config.yaml
train_examples: 39062
n_mels: 64
input: "log_mel"
encoder_norm: "groupnorm"
encoder_depths: [8, 8, 8]
encoder_stem: "single"
decoder_mlp_ratio: 2
decoder_head_dim: 32
decoder_bias: "all"
decoder_parallel_block: false
decoder_positions: "rope"
init: "torch_default"
ema_decay: 0.99
max_steps: 4100
warmup_steps: 200
Rows from block 14 of the audio encoder of a small audio captioner, named by matrix and row number. Each number is 128 + 32 x the weight over its row's rms, rounded and kept within 0 to 255. All counts start at 0.
After each channel's rows are labels from the 100 clips, of 14976, where the channel reaches its highest value: "peak in band" is the frequency band that holds the peak; "responds to" is what is common among them. Only what is clearly more common there than usual is listed. The data: simulated sounds of rotating machines with and without faults.
# conv1: bottleneck pointwise conv (encoder.blocks.15.conv1.weight, 96x272x1x1), inputs 136-169

conv1.7 [169 128  96  86 171 114  87 240 120 122 156 118 144 138  95 169 104 148 126  99  86 113  96 120  93 160 147 175 130 154 121 100 110 137]
peak in band: 0 to 250 Hz
responds to: thin (high-pass); gearbox

conv1.3 [145  83 131 131 165 139 144 126 123 141  86 130 108 134  87 165 166  83 146 129 160 106 111 106 112 131 114  57 105 140  51 147 154 112]
peak in band: 1000 to 2000 Hz
responds to: conveyor; speed: slow; piston engine

conv1.52 [176 119 120 113  86 124 196 157 189 117 140 116  95 165 145  96 127 120 150 176 134  93 123 171 140 102 146 129 101 114  97 143 148 135]
peak in band: 250 to 500 Hz
responds to: electric motor; speed: slow

conv1.40 [112 126 109 143  68 141 103 160 171 134 159 171  83 121 166 128 133  70 121 102  59 125  96 121 106 143  92  80 136 128 104  99 181 171]
peak in band: 0 to 250 Hz
responds to: reverberation; text has "reverberant"; piston engine

conv1.19 [106 152 145  83  93 109 153 132 209 135 137 101 163 140 137 120 119 178 125 164 157  81 162 132 133 134 119 121 153 150 178 102 144 147]
peak in band: 0 to 250 Hz
responds to: state: faulty; imbalance

conv1.73 [106  93 127 123  98 141 181 111 164 197 130  78 123 169 138 152 106 188 127 127 117 162 162 157 137  95 119 161 121 164 168 202 175 123]
peak in band: 250 to 500 Hz
responds to: squeal; gearbox

conv1.39 [156  98 150 103 159 128 122 142 136 172 141  93 131 208 150 113  93  54 182 139 161 120 156 114 113  98 136 118 121 145 135 135 106 172]
peak in band: 0 to 250 Hz
responds to: reverberation; text has "room"; text has "reverberant"

conv1.90 [150 155  82 147 173 115 173 136 187  85 151 106 131  98 161 108  98 208 155 181 130  84 187 136 143 144 143 210 172 150 121  86 159 157]
peak in band: 250 to 500 Hz
responds to: gearbox

conv1.29 [195  97 123 134 155 114  59 130 135  86 133 110 137 124 165 111  82 147 111 163  94 162 131 144 124 142 139  87 121 136 167 155  77  67]
peak in band: 250 to 500 Hz
responds to: speed: fast; piston engine

conv1.2 [151 130 156 116 132 129 121 183 145 166 171 129  92  50 141 133 124 103  20  78  91 198 135 126 144 121 151 113  86 122 191 173 128  89]
peak in band: 0 to 250 Hz
responds to: gearbox; imbalance; thin (high-pass)

conv1.71 [153 138  85  82 118 148 107 127 147 130 145  98  37  87 157 118  82  64 135 167  94 102 138 140 117 116  98 107  77 147 124  98  81 156]
peak in band: 250 to 500 Hz
responds to: piston engine; speed: slow

conv1.65 [159 167  99 153 131 155 135 172  84 131 137 192 182 115 114 165 170 138 142 112 140 101 150 148 152 162 160 160  95 160 175 184 135 118]
peak in band: 250 to 500 Hz; 0 to 250 Hz
responds to: state: normal; text has "fault"; conveyor; machine: fan

conv1.32 [ 84 134  98 149 111 113 101 164 123 125 137 118 142  71 112 156 128 150 173 102  86 112 163 136 118 150  94 152   7 107 148 112 128  81]
peak in band: 250 to 500 Hz
responds to: piston engine

conv1.50 [166 133 133  51 129  66 113 177 149 123 120 167 169 139  71 147 115 129  92  68  99 195  63 150 127 130 151 167 129  75 126 194 159 136]
peak in band: 0 to 250 Hz
responds to: thin (high-pass); conveyor

conv1.36 [119 108  84  98 133 121 151 167 141 129 166 157 134 135 126 106 133  55 115  94  90 127  76 117 114 139 153 133 111 127 115 109 146 158]
peak in band: 0 to 250 Hz
responds to: piston engine

conv1.13 [160 133  83 135 128 158  88 148 139 116 155 154 127 127 182  73 121  79 125 152  97 146  50 110  94 102 142 154 133 124 157 114  85 177]
peak in band: 0 to 250 Hz
responds to: fan; speed: fast

conv1.25 [144 150 114 123 117 123 143 132 148 131 106  81 150 142 148 190 149 115  71  64 143 174  87 134 124 158 146 126 138  99 106 178 120  94]
peak in band: 500 to 1000 Hz
responds to: reverberation; text has "room"; text has "reverberant"; conveyor

conv1.82 [116 112 128 112 137  96  76 130 107  95 137 128 149 126 122 133 144 121 146  93  66 152  93  62 138 138 135 126  91 138 130 144  79 106]
peak in band: 1000 to 2000 Hz; 500 to 1000 Hz
responds to: rattle; pump

conv1.51 [126  90 180 180 114  84 183 193 176 130 157 154 105 168 108  98 124  60 172 146 130  98  75 176  79  61  59 105 116  99 145 128 176 164]
peak in band: 0 to 250 Hz
responds to: reverberation; text has "room"; text has "reverberant"; thin (high-pass)

conv1.93 [127 150 132 112 169 122 126 179 147 161 117 152 166  82 170 239 141 151  91 167  84 146 167 154 134 162 167  87  75 162 119 172 126 126]
peak in band: 250 to 500 Hz; 500 to 1000 Hz
responds to: thin (high-pass); electric motor

conv1.57 [123 136 117 143 127 121 139 121 107 148 167 107 122 134 171 143 141 171 110 167 127 163 145 117 171  78 164 142 150 133 157  56 159 140]
peak in band: 1000 to 2000 Hz
responds to: state: faulty; rattle; gearbox

conv1.23 [140  96 121 146 124 152  99 205 128 150 101 116 122  91 142  46 157 105 123 142 148 109 143 159 100  89  54 118  77 104 155  94 173 169]
peak in band: 0 to 250 Hz
responds to: thin (high-pass); fan

conv1.34 [114 193 102 145 174 132 151 128  55 119 139 192 128  83 180 147 162 137  93 176  88 176 139 157 156 165 171 164 176 119 139 141 163 143]
peak in band: 250 to 500 Hz; 500 to 1000 Hz
responds to: gearbox; speed: slow

conv1.20 [145 152  99 129 125  85 159 116  90  92 137 144 150 122 110 169 177 170 139 161 122 163 120 127 155 137 142 135  63 166 170 148  81  96]
peak in band: 250 to 500 Hz
responds to: speed: slow; compressor

conv1.18 [ 86  99 126 125 108 102  89 126  80 139 107 118 142 174 123 123 116 200 147 107 115  86 134 118 135 150 117 128  94 119 156 122 137 121]
peak in band: 250 to 500 Hz
responds to: speed: slow; fan

conv1.10 [123 106 143 106  31 166 137 160  98 132 108  78 161 151 153 119 118 179  64 104 131 119 172 132 154 179 131 166  76 209 212 141 140 113]
peak in band: 0 to 250 Hz
responds to: speed: fast; gearbox

conv1.15 [ 97 149 136 101 126 137 171 181 172 143 164 190 120  89 135 112 171  53 123  71  96 158  74 130 116 122 108  79 148 110 121 119 170 169]
peak in band: 0 to 250 Hz
responds to: fan

conv1.47 [103 139  73  83 162  48 200  93  91 103  92 151 144 125  62 186 156 144 158 133 158  97 151 144 189 181 174 127  96 132 166 154  78 107]
peak in band: 250 to 500 Hz
responds to: electric motor; speed: medium

conv1.42 [127 100  91 113 158 134 116 121  79 110 131 126  79 104 103 135 164 132 121 123  63 116 151 100 146 151 111  92  74 136 129 131  92 143]
peak in band: 250 to 500 Hz
responds to: piston engine

conv1.84 [170  83  77  92  88 146 165 175 160  85 112 120 122 129  93 142 116 175  94 142 152  98 150 145 134 132 156 112 107 198 142 158 107 103]
peak in band: 250 to 500 Hz
responds to: pump; speed: slow

conv1.12 [171 138  73  89 121 141 118 167 159 129 139 173 145  82  84 183 162  90 131 104 127 122 141 117  93 169 140 123  86 149 160 225 109  78]
peak in band: 250 to 500 Hz
responds to: speed: slow; fan; electric motor

conv1.24 [165 139 105 179  58 164 138 152 133  95 130  98 130  77 136  97 142 159 147 107 148  86 131 168 142 116 110 153 127 134 137 170 147 107]
peak in band: 0 to 250 Hz
responds to: thin (high-pass); gearbox

conv1.81 [112 125 100 199 157 120 171 133 130 120 142 140  98  78 141  73 172 119 184 131 122  97 133 137 111 105  95 171 154  88 165 114 125 149]
peak in band: 0 to 250 Hz
responds to: speed: fast; electric motor

conv1.41 [161  75 100 125 127 142 115 134 167 110 117  76 154 115 180 103 113 184 129 157 165  87 135 116 141 154 117 139  77  97 144  83 102 145]
peak in band: 0 to 250 Hz
responds to: reverberation; text has "reverberant"; speed: medium; compressor

conv1.11 [122  70 115  98 169 108 117 125 132 142 154 145  65 101 105 115 132 164 117  98 103 111 148 100 158 122 141 110 126 175 153 113 110 137]
peak in band: 0 to 250 Hz; 250 to 500 Hz
responds to: reverberation; text has "room"; text has "reverberant"; piston engine

conv1.80 [155  89 116 117 118 110 136 121 153 152  98 100 143 157  78 175 127  84 116 102 157 138 109 125 110 145 143  94 110  81  88 182 177 108]
peak in band: 500 to 1000 Hz
responds to: reverberation; text has "room"; text has "reverberant"; conveyor

conv1.74 [123 107 128 107 125 134 108 143 145 101  91  89 133 174 165 125  95 190 130  99 110  53 180 117 156 127 127 158  47 194 179 113  93 100]
peak in band: 250 to 500 Hz
responds to: fan

conv1.75 [114 166 173 120 148 101 147 118 108 114  60 138 154 194 157 119 146 157 117 151 102 146 138  93  81 106 154 119 140 178 108 117  72  91]
peak in band: 250 to 500 Hz; 0 to 250 Hz
responds to: fan; gearbox

conv1.61 [184 123 129 155 157 160  74 113 118 109  60  89  92 156 120 138 133 105 141  99 149 163 123 121  77 127 120 110 128 105 171 101  97 137]
peak in band: 1000 to 2000 Hz
responds to: reverberation; text has "room"; text has "reverberant"; pump

conv1.30 [118  70 109  90 105 119 126 140 119 142 102 170 112 152 109 142 131 139 111 154 133  51  95 100  85  97 123  43 108 155 114  89  80 116]
peak in band: 500 to 1000 Hz; 1000 to 2000 Hz
responds to: state: faulty; rattle; fan